config.yaml
dataset: "short pieces for a synthesised band: melody, chords, bass and drums"
train_examples: 26041
n_mels: 80
fused_qkv: true
qk_norm: false
experts_per_token: 1
positions: "rope"
pooling: "class_token"
muon_scale: "spectral"
Rows from block 2 of a small sound classifier, named by matrix and row number. Rows with one number within an expert belong to one neuron, the router's apart. Each number is 500 + 50 x the weight over its row's rms, rounded and kept within 0 to 999. All counts start at 0. Numbers have three digits each. After the name is the row's rms in percent of the matrix's.
Before each expert's rows are labels from the 100 clips, of 14848, where the router gives the expert most weight on average: "peak on" is the class under the peak. Only what is clearly more common there than usual is listed. The data: short pieces for a synthesised band: melody, chords, bass and drums.
# router: router (model.blocks.2.mlp.router.weight, 8x320, trained with AdamW), inputs 192-255
# up: expert up (model.blocks.2.mlp.up, 8x160x320), inputs 192-255
# down: expert down (model.blocks.2.mlp.down, 8x320x160, transposed), outputs 192-255

# expert 3
peak on: G minor chord
router.3 104:420319559539491600440521446453469535456412468517416410473510530497478551541476596444510526423496428553460548530512507585541520463511511470417404514520531440419513538514496526604486507493483528
up.0 078:500511521401566432457475588433470489493472422528426519457527388429447481494613516499586500556598526613512459505535496397468492427573537465611503651477532495417435510513443441507578457435538471
down.0 084:416549474373473586418494479559487485529564484533543518565609533491453520597480437478425500505366440519479516453497569436466540523539483541541494426422562569525483452550567513482558429445511563
up.1 091:533478524496455436412522498500518506491477527645493542421553433454576479542463536588427484465491563477502437475531466451476588495436468484546551501543437608500610531527441521478584394552493446
down.1 093:491531516481540543510507505420466509492489532488436497480481464478458540461501514490424474723560399472531550512525557492523516569493485485519500524524610436424446462473480520483519555510464531
up.2 149:475546461371516480530531455531430498545507591488435559543484519637519493543556474457518502600494504491444424410485501502556497450440508479412513503523489447462496428545475540501491510443471506
down.2 153:486519581567414466534559411509500443589531454473474335499525468538541486478386452506536465510453472496516498526552504522561540459571510513524521479518464553560518512525548471548407481463563534
up.3 101:565545469447544483453503634623456590485581548486505485484551448595513455472513485559486445565392429461512426435574541487507482499408571549498604535481450591374468532503489528511462529502530517
down.3 097:568462436482525530486559397531427426515517486541465451500506558487527561475528528485584453530561636485485445514512551545418513503608494420424528543473469560549441505552561481586480541507496500
up.4 065:450481431414495557466400504509548490465451519484473440529543535587455464494511512548514513458492505464502431501536494438505549611504498461463420541520531482534521555533418542502489477499473509
down.4 062:473562603591480599459548414567427461527484495468563489480464474540434545592522538499419504537512499454597470470464493442540501488545429463486486495509452473485423524560606440492440430464510601
up.5 147:513549522529534464557503444614471512509440517414516483473551384570463530499501518596548463369487593494494399453460419577470422549416535481513485519476524568435450493461495484465585486477464457
down.5 141:404605482635374492494558534508469531525559481395525485459495531432468439522460471734448542504508488481497457548530553472386458487456413509477573547465536458559524438587478496489564561536540421
up.6 075:523482537484485515551497528546486533472450496501544527560518554503450507559512517515485487521491546527583507480452480482460470551484465453520503574428455625483523427474478571502498496493563518
down.6 072:555562463492464482534553435468555437498461430522510460495494450467537525509524553500562450516481455467485392523553517457580427500458522524488575457407513546514536534505440617489483485440524507
up.7 110:439483540407531485464536452524445507500581466416457581551470623460565501551467462512529487468446510501525491501498459504452516516450518408492544553521484520545501488407540570495541498510432479
down.7 121:526495542500498514533484584430487600548522550575475536445579484497546523501451438556517507502526428562390524519479467536474481549491383499453456456541503471488595506454471463489523494410451496
up.8 069:533516464500513532522546634519552520504554465482425469521495448530531475524447435573546452466471510491451521447529578507462522597535428467462537564547427611413467514413487548490471439409545536
down.8 071:544470472447507500442478479419597591530532557530469547471535534478500544393544454493510481511419505547418409499512557426447528454523466608513571508494510571531543568448513452444445503422558504
up.9 141:559559402544523531556395553480521479557598551511497545450572503510478465397490463492501511516518546521479527604454474520455473398527435487530542465388539552593442524487525534580522541524494526
down.9 146:457612451500461465532555452506513491480495514537469440517527592560488543569439504530430523517433418529541616496524529489505484456348486498384500417527480487438490426576461437579487584451537582
up.10 089:469618625497480522448616617392505441509495456449522516490421518502442485528443499530455519529478531561500441496431562509470452526481389480557471484491451531501440506458421500385540515604459541
down.10 084:531469507530403539504483493542466446422477532507577477441457534449460510538516419365466435428449489520486524539488504489575461519465478563528479514422493554458523484450573485441457421555513513
up.11 060:608450582530574551566519535551492532568527593428468445502497445547606486476495514490563584582469573457533532433516502421527480518531535500473613449509364588523520564469454496505471555528594525
down.11 065:444484429563536509535511563488470492492504483496570473463449492508493524565456542464468463482554517616481458538441502491511466548473506512460465424569567480561517468538546452454515535479478490
up.12 124:626499525532604468525504567486592386556471554541497559421541558548562502414618519520560427524488534564467505524498442447567439509470418463503532470475457510552468508515507520451484428500471474
down.12 126:540512545571610552491588486555502523458409416538530504525489490514516472503499534345448499464462537457529483470499513477518539626491526525514501507490554487485531431464445448390532467519513475
up.13 114:458483511536460469487415483429569466571471492511553464434403465511540448503523532513430518521536530464479540444485527528453500481467518536488453453467430539555512541532482537426470388523487517
down.13 101:457442557560431614557477413482493535442518510526453455456505509508357528469484502534514530548542494530387586492517491511537467494558443455548560413458511434432446469438593422584519514492510421
up.14 175:634462469448515496446591502544488450449571463602408525477468554553494434561630411468449497515539475483544499470454482557510493409463435506475498471535428537525492458558508551536470556526466468
down.14 177:513455544396524479484433394563578550555432564498438507530436470492414553449489493496445499504531479487407513471460518471530516473543608497426588502486478430538550540550465511579492493436498475
up.15 042:569486481493516521566429582523498555562482511474520590418528455559450546515553543494584463514500484432558517532482522480539452508590495589488628466503419524535485494513471408457474434414587517
down.15 042:488483496470481498555539548419552448459454528531517554554430483501546554474477474509495437412472524467475528495535507460513453505516517562587447492524557392487491485547501509476499459547474530
up.16 107:557546566432453525566441552452572621539504542450530497520578428605437521477518479494532560500555505484487498551500473409442431524473403574501509559518479504436558501578454522501611475467566556
down.16 102:419441538496485540529645488564530452398480485533408404517475489499525500566578559521396538517550459439532509539456450450573525371521450501469379501475521512381548495451527513429473442554487411
up.17 082:499502530427507606550577442446568427424467539450568505509521479485487503459573590617567525526451546427521466386532514525481537522445504454484520474490473493553457565519541494457574562497466543
down.17 095:455597488524554544403467504459554462457548506508509552493452531394485478541481576384527440476515444526533434496469459499524494486436420445522428518512509478501392516588457422526490473524547527
up.18 094:541379546430540526525530483581525509484526602494474493554538521539511480519489535570603412509400502535500475509485476461577511510511401492565468524493497504529516420554443542424464492501442590
down.18 095:514444423420486587500495482497500447436530550433556464494450445500526531441582522507367548491607446549525603444432478454474527505466524466434479524534624426518573452466515461544436530495512522
up.19 057:491538606496507393582547581447505489454488447526507572575573456539466557492545486459464511458492551447526532524522370436500400434409509555605458481371458463449516540505431523574523463489531492
down.19 054:445467523571470538470504396525554512518420614521437541479495467556537498505577432490494502517355545517517508521523551478528586520480505491567529479541462409555538498518460426458560371461548546
up.20 086:500534555488521530465509508476505442477492522542567502443473443532500557438473499486449432532470457562467514507500467441534521566470491526468540528465462546446506535572559463461448447571473515
down.20 082:469557612503511523484578436477485451381470498446593470486538539378386516519463554548480464435559551517513508541509504475494466560569438498513467502423434494568476485423508482434506627507505448
up.21 084:550575447474417419511498441519510527547487508555440491588615455469494504447500485496521534449321433432486441509563539477447439451543533428557573525453455604444523451474612544396522557520528526
down.21 082:381648544454504503536530483569401522373465432502453439465567492490402466516437450603521494425521561497481559509488549509450447478491485506533477475469534498488461536495408512506462567482502471
up.22 034:458573511445468530454550500527519356532570593450449535546533449506602507485600514510442440564509482479445476510403529414434554438455452509465622517509494544481476519485437464600410467537543487
down.22 035:486471479494509466499537534510483553581430407496437538486450569571521601411484463439441599468433554543472569503533558412575477537509526470416464502516594500443539608428505458532599450480448560

# expert 1
peak on: A major chord
router.1 095:504487511553401539537535414541479476513464492474449392499434569403501617482467550439463542514467521515470575505550543589518543513575514553475477486571556384539508522568544421456570487499511507
up.0 021:505522427394488518559501445448627557458591532462491438544516452556527475474474538605446544499541476493428500499567448503523480520473497472480444453503504568485508540551395564547449518444498468
down.0 023:476585486395508503524510523497528488530531486583493587490555571430486583447468435546596565468438496473490558630454563455484512478479559498566420489412532512483476438463468580471620495443515484
up.1 109:530457354443566521505409577381516513610485545512526523416527475470410466546525455483472483590473403524521485499550467381416454532527444518449440495567509489473373520510512638450543566462561551
down.1 110:490511512402573518545466497562451377485459542483514447494502637465536485533475548505538551484455468583543466552554479515534505486561530426487503538469499496527541539449489474544484461579464471
up.2 136:524548531471495475495489476496442441555495507488536563491518480484449515526422416485534554601503505528493592504479395526395476495481496480495529464553587608493469534496485578572531460494551502
down.2 129:551473615508497484482569416493559524460368471498489482518480541530410465502475518542525514464442453547491491565527584518579463558524495464466519439505522491461611431402519530476496519517501559
up.3 117:475578487454475585467529567569571438497497475524470492604535502620579505489500404532537477527489446422575508555533560452529503508451484475475594531448517513532468523521561597526456457512492456
down.3 119:444377510498490489579569491595456480556468441492542437496439560422452485520423545458554436543529439467504437521497587523513507476445528488509525504566539437422486460507423458515496493542437521
up.4 106:470535534499500438505502541458476480498468473544471602489495427570488485564495577514498471491423526500463447505522451469516519409503564501463493442524442388481547575446410510498456511476407534
down.4 105:536530497554493469461500528520454560491387476596414567455485518510502482599548472564458451481460487529465514414528487553500475482515606512491570468546443582466435487506458525465410476486493608
up.5 050:493615489470502428362465425406472489545538445514543562518463498441513482459454638465448490505429604467486421485508477467439511488484455541491411391472603509470436474495443465467513524497513583
down.5 055:524482411499501394416477465522472494559543477455441526521438446492531582458470511548483468585497442492536368526492541525533461489514482500530449556466501511502473480520509522522551503427501482
up.6 082:493491509519473575474478545534546509488474545508445543507512431476533490527506509443419507498435417479471461480537491527525408537534530471491497516579484529511566505537451469454345360491485505
down.6 081:515571620439519492404599488554476524435535482462506558460527394442398543513579531567540568492488447508480564502628502483415515498603464518532488476499505492482505616432566522469448527416492509
up.7 081:491554517445487550475532501640440479534555564464436497430546507486479468514560431481512388453484512640547489515481544506510471415547410483519499432458424613540488409572574481485467472544450496
down.7 087:560384499532456382540501441570509496522453502437428484474454420463537577437452516537504549457499530509526428527580515427445465472468552479544498594513495542503404430462487535467524479464482542
up.8 109:486439448412521552599505512524489506470563530522451519510532433466485413547496496536524541407582520497518455578440565477418444402446571521466504558526460503436481565488466626499504521494575444
down.8 112:518468469408444516451461542489421467435544514492512556527540463452514510463441509471517420505508584564535396446604415501548480508559511549491566474466486537544473488574535553437418529475573463
up.9 042:527466505550468561522501551548577578490511462549407503448488598536445530465549390504390542503461477506596471466468435421451512487515430456472495480437542520505553485519565452509514469520481579
down.9 043:461413512503462537442530478569470560488387431578570484489597503506480460559390391549518500514586570589453462470438560549567449367513497466482498524445496434540535574476569444560487547564411526
up.10 128:493488487452473388582529590494436524530479475519566455566436523547470420483517549526498468620479437597516408582456412513483516519474470533503537548463419563464466588531492468457468504492615575
down.10 120:580504540468527512384518473495509553512484485534427529510533614551485540494524458544594495517433499477543561510561521533470493504551388512414494567439569578544484504398571463460496508464485516
up.11 121:526498470514490516557543562435399477523416467432566495511512495553477420470523500512484602484508421451479424490450479445569546519481456532547513459523506492512468523557461471497553531504505534
down.11 114:561519405568479496408477463477466478556532525519468478500473593487509453490520459479501468465593479495474576540407450541549505446486490509519459563554604478535550439503465392568502490456552493
up.12 114:487492515498490517520478483461513497511450400437512534564556395512555545545350561567513551447474471510446402428524516474447440458522429414602501522533400601616486520564484501555535376552537463
down.12 101:505470455510606537406541532582529511495454531505466537416439492455436515465483487530477555450505437520523595427540580477509463463460459423513570500519533474406441584518506328512578625544577498
up.13 109:480642487544438471526553550557491481590471502467439501490508507504603424542460561552473458492610506403487501435561599499442451482473424399465587577495453541516489496627522582537496325509489452
down.13 111:417461437530544469416454502442466501400515556412584494437553445503506499573456450463376561509486524524584604513400524482440494575583424509424499530522509479576451432476476494506521540562498433
up.14 079:512478517575471538604443507506407470538473516516451549456407551554549466536601436618550421462487486546497498430458494493492489569519506444588485478456433612434465542538515536472464478528516526
down.14 084:579470471590520584530500382559543569481551528508500489470562461583391472540447547489417475381568617508566520526532513592447545496498460458599560439550541529544458518514560400486532533542490513
up.15 125:427528540530479481582524574505476459484471496469552534561447547570465413617515521459545482546532449597443458524470507386566494505534489499518481533526446495510462497383398479514455545503580427
down.15 126:527576577452487479515467483584506529509539519438442599507495569470518528424451444472447453495592473515491503448547499520499614504465498406488531521530576469576513505513601439464406500501461495
up.16 092:589514560412592592501464521469554485470543424404601502387514571517514487492503481503396560515455573395510527503524467456412387480522506510572414507472417504457437505535551511468510442452558500
down.16 089:385569445476532510455599576434531608522469520608402586569510517504450490555582590447560512454442561504512489532381445522515575495561545478485507560455528550536471464497409539506556577520480561
up.17 052:540477543446527441576559503493468488455573523515545541563518526464547540490469475463523485482549501363430435598494519479407522513486583406451595443478538515543504538476429489530447574540576533
down.17 056:483459540474523444429538493536567509519448438499586459619516499587516488385569474504543546513523479545514517435470472541475449551492600562526520404477502512514456567455445531474397495548497410
up.18 096:537501512450504482532470565509438496417477506433400558473510491536380532476425372525498404501470562528501477550527486455504465478506458499549587500527570571577546528629523553543534475521474501
down.18 090:504466568573445655500505508508445544417562408447550497539480432523548507427411562463493440500504476485566473406538471517456471458575555494466479525512524522480505458470476438513445453477544536
up.19 126:548486489435478527564503662517521480480468505562538485494451507563444500488544456507554669503497527597558571442511504499506448462509446528584485472588510505586463558460619496489492518554560507
down.19 128:410454531528495572421429455534516493537407582441592550560477523546509488548424533419512511512597440432441537465513546482544533435535507567417534448557498490483584557483385460517477534548483482
up.20 024:531563481464521504562515391510491475523589580546407551438517503508469509407587487347547542499577437482508515493510517489509515419515511459540457479475447466503614545448435587483568455490479512
down.20 022:593500492439509438551471459487463436497495520516471530452495473526568440461490598554506392397492512524536504550520563519494475429575464450568568567491503502472452525550467494610517480476457526
up.21 118:500497575543474482459434540484471522354509474537547547448543497456498460464593508565418533419436519551538515605500480385526438431527613524463632539511452548458425493428457608485578468469441437
down.21 126:442493540531463462555432532505506488439612512486388408493460571402515494545499487557490553502570421460488464460505464508501464500438534518502466384590572499494521432518517499498508585529547404
up.22 063:570509487414406518420465521561476481411539492500485540410494467522501509463557419533512425515494552498505405506519540432489500589581505478490499491491515491535584558448510527532550457502569502
down.22 078:559435573554446528452534476425492454564394469482478545529550521494595538508583478550445542521547530444437513475538524573535401462509465533561539421549461515523524542541501472439428486511450464

# expert 0
peak on: E major chord
router.0 097:529490532587424555516552496506544482428484468462490453506494555435546555483463536454499522519439447514528537467555618570495540497498582466511460475580592509447546544460439522585474538517453468
up.0 085:524508487456463434545520528575469544543528513510500488464468401544476420556438487475559574467520493479475564521535462554536441447473443425571538496486380593478518495421436516437413399545580537
down.0 078:481551507573521488480481510459486512556540449484549523522498507468481477488483514475505469478470603473384454514454474435485417513499379530507493525501545518515427576573683487470437539481476453
up.1 083:489505480501460519477496507391518466496494462550558435513432500512548594517493470407569582538528525539455488551537553494449498479547509479462520584502335509556480477546488433478489526386552603
down.1 093:500585574506502519462534481612506552554340466485528541507537567616562479427459533531411521445442548557519490505616482487508429448491430545500456523464525445466442515514518543413479466455435587
up.2 167:470562473426494574497516521568532484596504511528519572556597500577474493516545530408466542447524523485517427557519515486458504539536492516522507548480504418653515510496567532509523399505495452
down.2 172:520545480519489558454453514413494524389490439516454495463492423466513497487460508472471512496528516546492546523515402440528534511515463543540482489574449443439490529523522614538487446479505522
up.3 062:492477463513550410549433435395460583568466501451540535560504507683549537551564571432509556488506601516439419452519540478498436429532531499439514534513527498417477372378549621461484511463475623
down.3 068:451465509553532478442416451521498519444549497515492556564403450436539588553532496609485506514525400387418561382485376516483563436482492535566431492510500469559475533470472571470520522549557515
up.4 157:473529531553523562508528467464496479471509567553473491456539451522489515519548546461566500474460569519489501459475590507522466489497486378445556534547540545453488569461523513584507434477470455
down.4 155:547543514417581497485409409584439512497491528424467465451513568502465497422505487525473375458489555494561528537559478654441546456568525524488445564481476571422509493465507430437444516527518518
up.5 105:505497513492492594565455471399469434522417501506571556539517462510480561529482505431593545471421565522474442495491428576482471491467523506535575443430434509503514563445442528454523510430517418
down.5 096:461522498533427581551514445543508485565502529521457400477524541534463533452466516507462481555499447547571572373527519460507655528495663503541364479594532567483523445493469443454528588522555550
up.6 120:529507478458545487512519565490576448552485477499519446437415463480472480478479475501502465458487550496511586468551504408504499484551592581478509511488464535464425487550566558479521488565512545
down.6 113:495550521487507493509597472438459547457553588551507488448504480418560478529435513470539523427579550490454519484465628435478507526470521479542545478489444593507491457498512338507521486489610483
up.7 079:535454470490534558573476523500438432401580529514552508466515472534586488502500537573479541465474536415506535563474536553485546520536570429476529480464458468568533475429457607433602475400560513
down.7 082:449457522532410432507455540493505510535532556453456527491450445456614449500407544455407473420457498540436456489531420513487435564548454489431512457421533502594395495500490512450464486552433342
up.8 126:536550516518502420590523555404409483488524449459545550501482486502529421420508557428534499407466532538593598545479471478435511500470530492506565567467544520457402545472371533483485515446523547
down.8 138:502603480551432489522492456534576555514636492477431506402536511478562503476509416569406539488586464493521483475534485469495575468484499465471395565421490557515452503498524449450433550567500447
up.9 044:464560465512491534527524476411449560447485433458530469468495489533490526419484523546580452619494548554506419550516440447523513438521528470536481484429481587427475497413454550439529444499544483
down.9 044:478479480446554531539438521510487516573510533448545586445360455452570513430482556498484574533517560463455537504469491500565429450460548611466529437510512499453581445473464465488587594442478480
up.10 082:453446484515542530521525509542498512613481520489429477464478532535479539419552448454458516554548570543553456426498473431463487565507413556452486479467448510549530456519456479493540453559563545
down.10 082:553548508581519476520422475500488516466527532532463423518494501513561452462586479536576506445523552462507452493518515540584532539487442486458434425587541514496462553523519616631528560459519463
up.11 074:540475406493596535490484558442536633491409434528515567469513509515558526499558563524573459450585501484538474518475537482429479580436504493426434618426507493375527586512569555446541370451494473
down.11 076:512536498553423459437439528509433467385557413545499467495463496499503502378565432471488557502569586449508515504494582522581493478473398522465496492502450577400632484497463476496499437521568526
up.12 078:428606546496459532504494497560576519584480556587482571436555567531457513401521441529576458550495543493498526472529462520443445505514545462452482460556410563314538490485498501512520512505619489
down.12 081:518489592449493445453493426529516475509472429529514409507524494541589554388493592481517530569480488508580518405541496500527442485529379532487496478520596393445495519505414512479451556456591574
up.13 057:463479483450622483479556571579484468549473418585562468527484472482547473469512537531520526508513578592497517469443531517512490530513499445509393399482504405541513443510481495398602555432464517
down.13 059:531511393500484426502550433514528505448492506496490540518521496483489464525503493511480593589478412522383556480449428523600501551449526578462448513422585439450480432350498433486478520503467507
up.14 112:464577520481479494494548513490538491457474463511454562471507577580449510522470454540553507466558529500549432438566492512519439540464492456570426496558496462450489512414483502479461457479464482
down.14 115:435470542557545511477552488488438555431526472503433420523459457529464555504382457474454500492499510539544614438566397427533547476462552441531464485513563494520507505458477492459414552435516458
up.15 128:517612516440481511422470512533549468519540431556587546513534477390433483459480479550558483531440489504497502432471494485481433538506509543490499501519495522568468477496449526491488513552538483
down.15 118:461507450479595497565511506517535497497489574435462489531538433564486545510535539426457506486493467478474372484536653493545520451588500507450500559492485515519561624450579511489561485405469526
up.16 116:404607509435458510452515583471511523532518465517454566515521413539519543402555545471562598546451502461528503469477568513529490406504532571352487461561459473530492661546460494474464506538553524
down.16 113:490412374483530592501599527507444489436497571503506451403511534433445388487594476415431482573563506431492480555582507575472492399564440477575525485570379481440515503546537518519497547494473518
up.17 120:527458455434586501484488550440577477506548538432546492453488440542513489497502543590496475572421414486548554489440498493448452558480460436462489580515448467417526482481495493563558576466497455
down.17 127:527435534494507515557499470561354539488479538467474469510567525453420516484436495487472485472531492495461494582467498502512477517479400473507459541393514566533522472481471500612608476463380527
up.18 042:492533494509492605438532578546427350478490576503511547524511421471479467590525480457593455524587524432558465492578484466425545540481393445498533587520536471439483483505430553467498475574528494
down.18 042:492366506493548400476581512408528514408523428459519497450482511503453481394504556486487485522542428552528496593547551452464588508583564486438500466523542591537518456454537434523500486513438437
up.19 064:484479504458611503539464497430634444408448459433582541475533516632512472600447440454441559474483521592523505542545509509463475511572453513475438530543470529506451483482459497513536432535485544
down.19 067:493463450450527485532531506389523427522579537477544423479480580466532553605467482489481576535494576602501527478459504532576536417470457465535478403520488569418473454416473526450526402529515482
up.20 086:402480519503499505467591562576538449471574504554569546376525416515551565477543433491519499455438496533495497508529539527460444486488528505487546484458479536578493491531491549546528518526521460
down.20 094:576444415553405444596482444519479492532513535526457506552487458538476491433469523592481499494492543526488569497535516460463482499536513502465514590591420405492472449439487518593490519522504535
up.21 067:473489504478454453445446562636552487490516470512518379499512599466448520474601468553522537540489528462560488533474492553532515480584488591498505517543426466523444557549495563445503434466581568
down.21 060:501500544544487484426562527484484470509461469556503577568508440554441551528534494481468518500532509455458459508389458578396543470586500386486496514523477492520405471516432483534429488532546469
up.22 080:488482511444558566457442502619441504580476485448539569578640455501578563463495479530463550424471550584608449470484523491528425382534429529496505511576582438492474489494464435584442415493464500
down.22 079:475517575561481510499516422541410541519513463513497503428546562494466425422510481513537597518515432491485471542519415418521512483539442543514536423454607418534503542401506557561491532506580422

# expert 2
peak on: D major chord
router.2 101:509471572657373501474466501576535545543455508445488480526344536500533554535506593389506604435410491525502530473525569561501553518460508563459494552556551546504533542479515471494478560521475536
up.0 058:469614542430467568450504527536432584355483556421549453461506550475417477469473497549466402506450454469463421587507444554449482479533496493543530519382456540431495504510409506543488498494603581
down.0 067:512585470442437478520417464490497415522466595541467504487469536513628503523524460533478490398567514573467470493460575469495507483527478433421469471535466551569601508510532501508527541582537516
up.1 118:499518480494501524473517525468505461548552517521590510457438469509499437546533444491512539483564529558477545457507437506518456453523465517496558516487345529483488518487514558445480448479569514
down.1 114:526507482449479474462513443488474459572462467485503524485457505476594532492488420389530444516535585490433442473510479505556535547496414457546527564480536382419473478481471547492533551561487542
up.2 033:545529408426462447490528504467535517514584466536408481546434409546551415488564438561468470456528470443470441596477489501513448482516454560498497466473478491484483516533574502536542502498538496
down.2 035:490522495478538546554475481566526538559441506511522594450493473454455437515476444522443545502561414496589562605457500491593472505393386453511537534491499466580478586552527563488521548521432498
up.3 113:448538673530496522602560545577532538527581542529566463500496555563492486456549437541421504495490492457444513490454439519613490476539446494467528541533522410548521411467483534499533463438492464
down.3 107:462417459546522453533516472557487531443449535525418545491605564531521565515505429516511542482468509354531465493420510581396469485621517563565480578527431519446574452554547560523490446546562431
up.4 106:437525459464413551505449538504554526487580495501483541528494464536460432506484537494533516516478533461463352524527445444519456429513502419457523589494554593487452513468580504591468518418566543
down.4 097:574518486536572507507569507430554472432520509443448457462455471429557517382494581421401566540534498428439553591489557524555492477494569446537614597498438378531456526526391511555512411545465440
up.5 114:405474530451408558576483566574459486456529512533637605534494514600512424507422455474529530495563509506370414511476479533525456562487444601486521527435530503488574449577471480422507417560426458
down.5 122:509509530486465478452608468444387488470549480456593403458384482499437459590489490567502500395568447589555503472419537455494452546545552423516449483443480426489518476537509548518448498468523508
up.6 051:608533532483572450359527536484485472471563485454593554481582485420514523493425575499517540497513562471506483511518506492458496490408543534483471553443489583514471575504506458479530434479432621
down.6 048:496468496598433488495443426427466471456583501505499553541541460499441538410530546477423448479537454437467570547519623499529524475499528530544557504502574513451599444472583501484486530468542488
up.7 130:481579454499477486563468509413538541418528526477585522495560436540457484477418490557537502442443539395488447529511516460406468580479447539457526488528400475500403508547392545511448491542480436
down.7 116:541489520511519574645483531545448490376508417519505542484380525505524481610486512471487452497566492446558427537485507535481514517499458475387476433548520528541537499530510505485596512587518475
up.8 113:494486391455471531546548519488471515521552478464564569531511465515480503482566563519562364556425478403536536505569574404459469542503423416542504517487464599462362411566518539522423551403493476
down.8 113:518502455509492538552480442441442504515474486478403542504376490602613490573482486538516588480495610470587456464482523424514472465505433493568490535518491515476508421547562476503501434572503511
up.9 102:517526508392562591425521481464446480458468494460622452456530470562460435473528373545485487493469470625475445542564486628476492576533539514561460466534390553567534464545474531433582408554470492
down.9 107:504413532545477501471497532459421516499488459586510559434553475562510451564511469620530448482556477494392550513481500498435576474509501486500510467463517471480540488548417471462463468525496480
up.10 137:532475493367573590531405394506504464466617536443520560411416482409519592471591555451496549554478505482486438432530488464546446541482527512532578553462418506620459556541585442495486443497486505
down.10 136:530438423536482452454481497469428468578473535330438558518499477457557564464500468494528464486585444409466524484431466538552479556483497483465595422593466485511540474531615691522488536527489514
up.11 085:485567511426481569489509515531481472546435522530514559604497472468477567593531543512509366607484560449539453450473538529424436565496524505478505543474448583469542530543485506488531508494509533
down.11 084:497356453503475515500499474495441385426472491455463465498511530481395521517419486478411495421483433571556553491460501508512519560453521493602494549642489537558557532521563491536589441545526542
up.12 060:483607522374562527531591512528503533485530533463439393483465474519422447507502451511510475546493533410488546515472471509501533492409508429478461495532591477579413390632504509538464517460454467
down.12 065:551528513587547480529500467474579500404478445466523438521591458472568409572572455584550577487497523426529467484526585557488386469543463512508468494495468515502464556550439512588523501545460457
up.13 106:445493455453487482486528521514509469537489474493459486635511514485473474542476518454458424568467456491535485504585515499471439490544470506515564602598504568482546471483471530472467486480514577
down.13 102:534597429534453493554522496494422560512566503449455500516547447512409444465517551490500494548512486371543389495448492489485375533440478465422577452438525500501526544487462497468504501508471419
up.14 067:571534571446472532486428526458547544580538478543490539407530531486538520456574476525582422495501508525517443568498484405504545502500550476549466545529544514552523468556418548491513492383583520
down.14 073:462537446516536501487533522502522411493429517506528533439494486534613400479495496426513480364541422537462455538534533480457415529521497490532481484493557578559567452495468519535549541447489486
up.15 064:562564431470553517545438507521517536560431606516511495532503468532500473404536540461594466479531512493540533482488508471447462456503520501505543448402405406529515557505503457482544482472515502
down.15 066:513394377515501533529484429578584477502473514513559436552531449520471605586574567550504527617431568444520444516472590526542541581533579513427563526458502481503518517458470472447446579593514464
up.16 104:484595546536481478570532564441504553502568524482478582451463539590459414426519575543451486566530517503555411444464477562559472501484549464526562520459440504482543452512471490431503414506511485
down.16 097:528463446518513549494539447484463476523465474456504388480499509485502555484384501430466420535539390504453478580524467440420471524457446420482474427560425579526504499594663491544494462538484548
up.17 075:459423498466374417432502530534568472507458469578442540446575565441456504468588492502399457469444476407575468556577448490509547449492397558453561532491405506500493548576414526561407518500478511
down.17 083:547531464539509464562424488599481434599381556528456487491490418565582499554482525548529477502468539572503529462511515470519482538457563528502461479534420487441476545492602565526541485517419475
up.18 049:580550480451467488468540550490507462537585458466505494496514372476482518631479487540486494498561468423483433474547463503435503622417484539546493585544413485494478611493481523482553527541636507
down.18 049:538539442562501551510496461478511503552610434535574513556532523473491541427450496543541515482486447458530513472491461571489459523457521486624545471509377557525461515491507446586494439515488509
up.19 107:487587576473536453599547438478586484495524408508604473440503536620534404437538441502529555486442490442484488607473517474464516446565465476482524481562421524436524519534556588492452471575459534
down.19 106:501505509497498457464442599552535464428536516406467512597499569462466534462461507578553529407496530417565416463491497411602475426437495438604554632532494420442543520453551518470417595504549490
up.20 060:436503524426471527480489590613467593483497477518498539494560560590501528501484464487584516501453533551435440525465501448607439537523427546466513519432430510563465417406511443581572380537508628
down.20 057:542484439499596508470518491500420536545485426548527508514514505524582590527536539564433488526441408505525547482514513480426563552575549451437456487578434496573563419547556498567440495391433513
up.21 103:448520448385462490518471515478538462583609343476475572480502495531489562499468599523520489594462512430486422533470509490481466511616414493511465422471452576434497537485450498510569508561491510
down.21 106:471541439417508531580463448538590542507572369440523540590511481497430574543550487586583442587472437495498506566521464477494571487468470508407374489590474478445445550435456528564497589526483454
up.22 052:522650496478418449572508584495591437534540472553504525404469553510494483544422496502587510486484489496536516441444563521504491460501568501503582556462440516530528440431514570489485508433495530
down.22 055:523519562489510483441460525564553519502501525476643501582531407522517470519503486421377423496523458503484441561527433571520516523532359490389511490467501542420552532344554530502584489489527487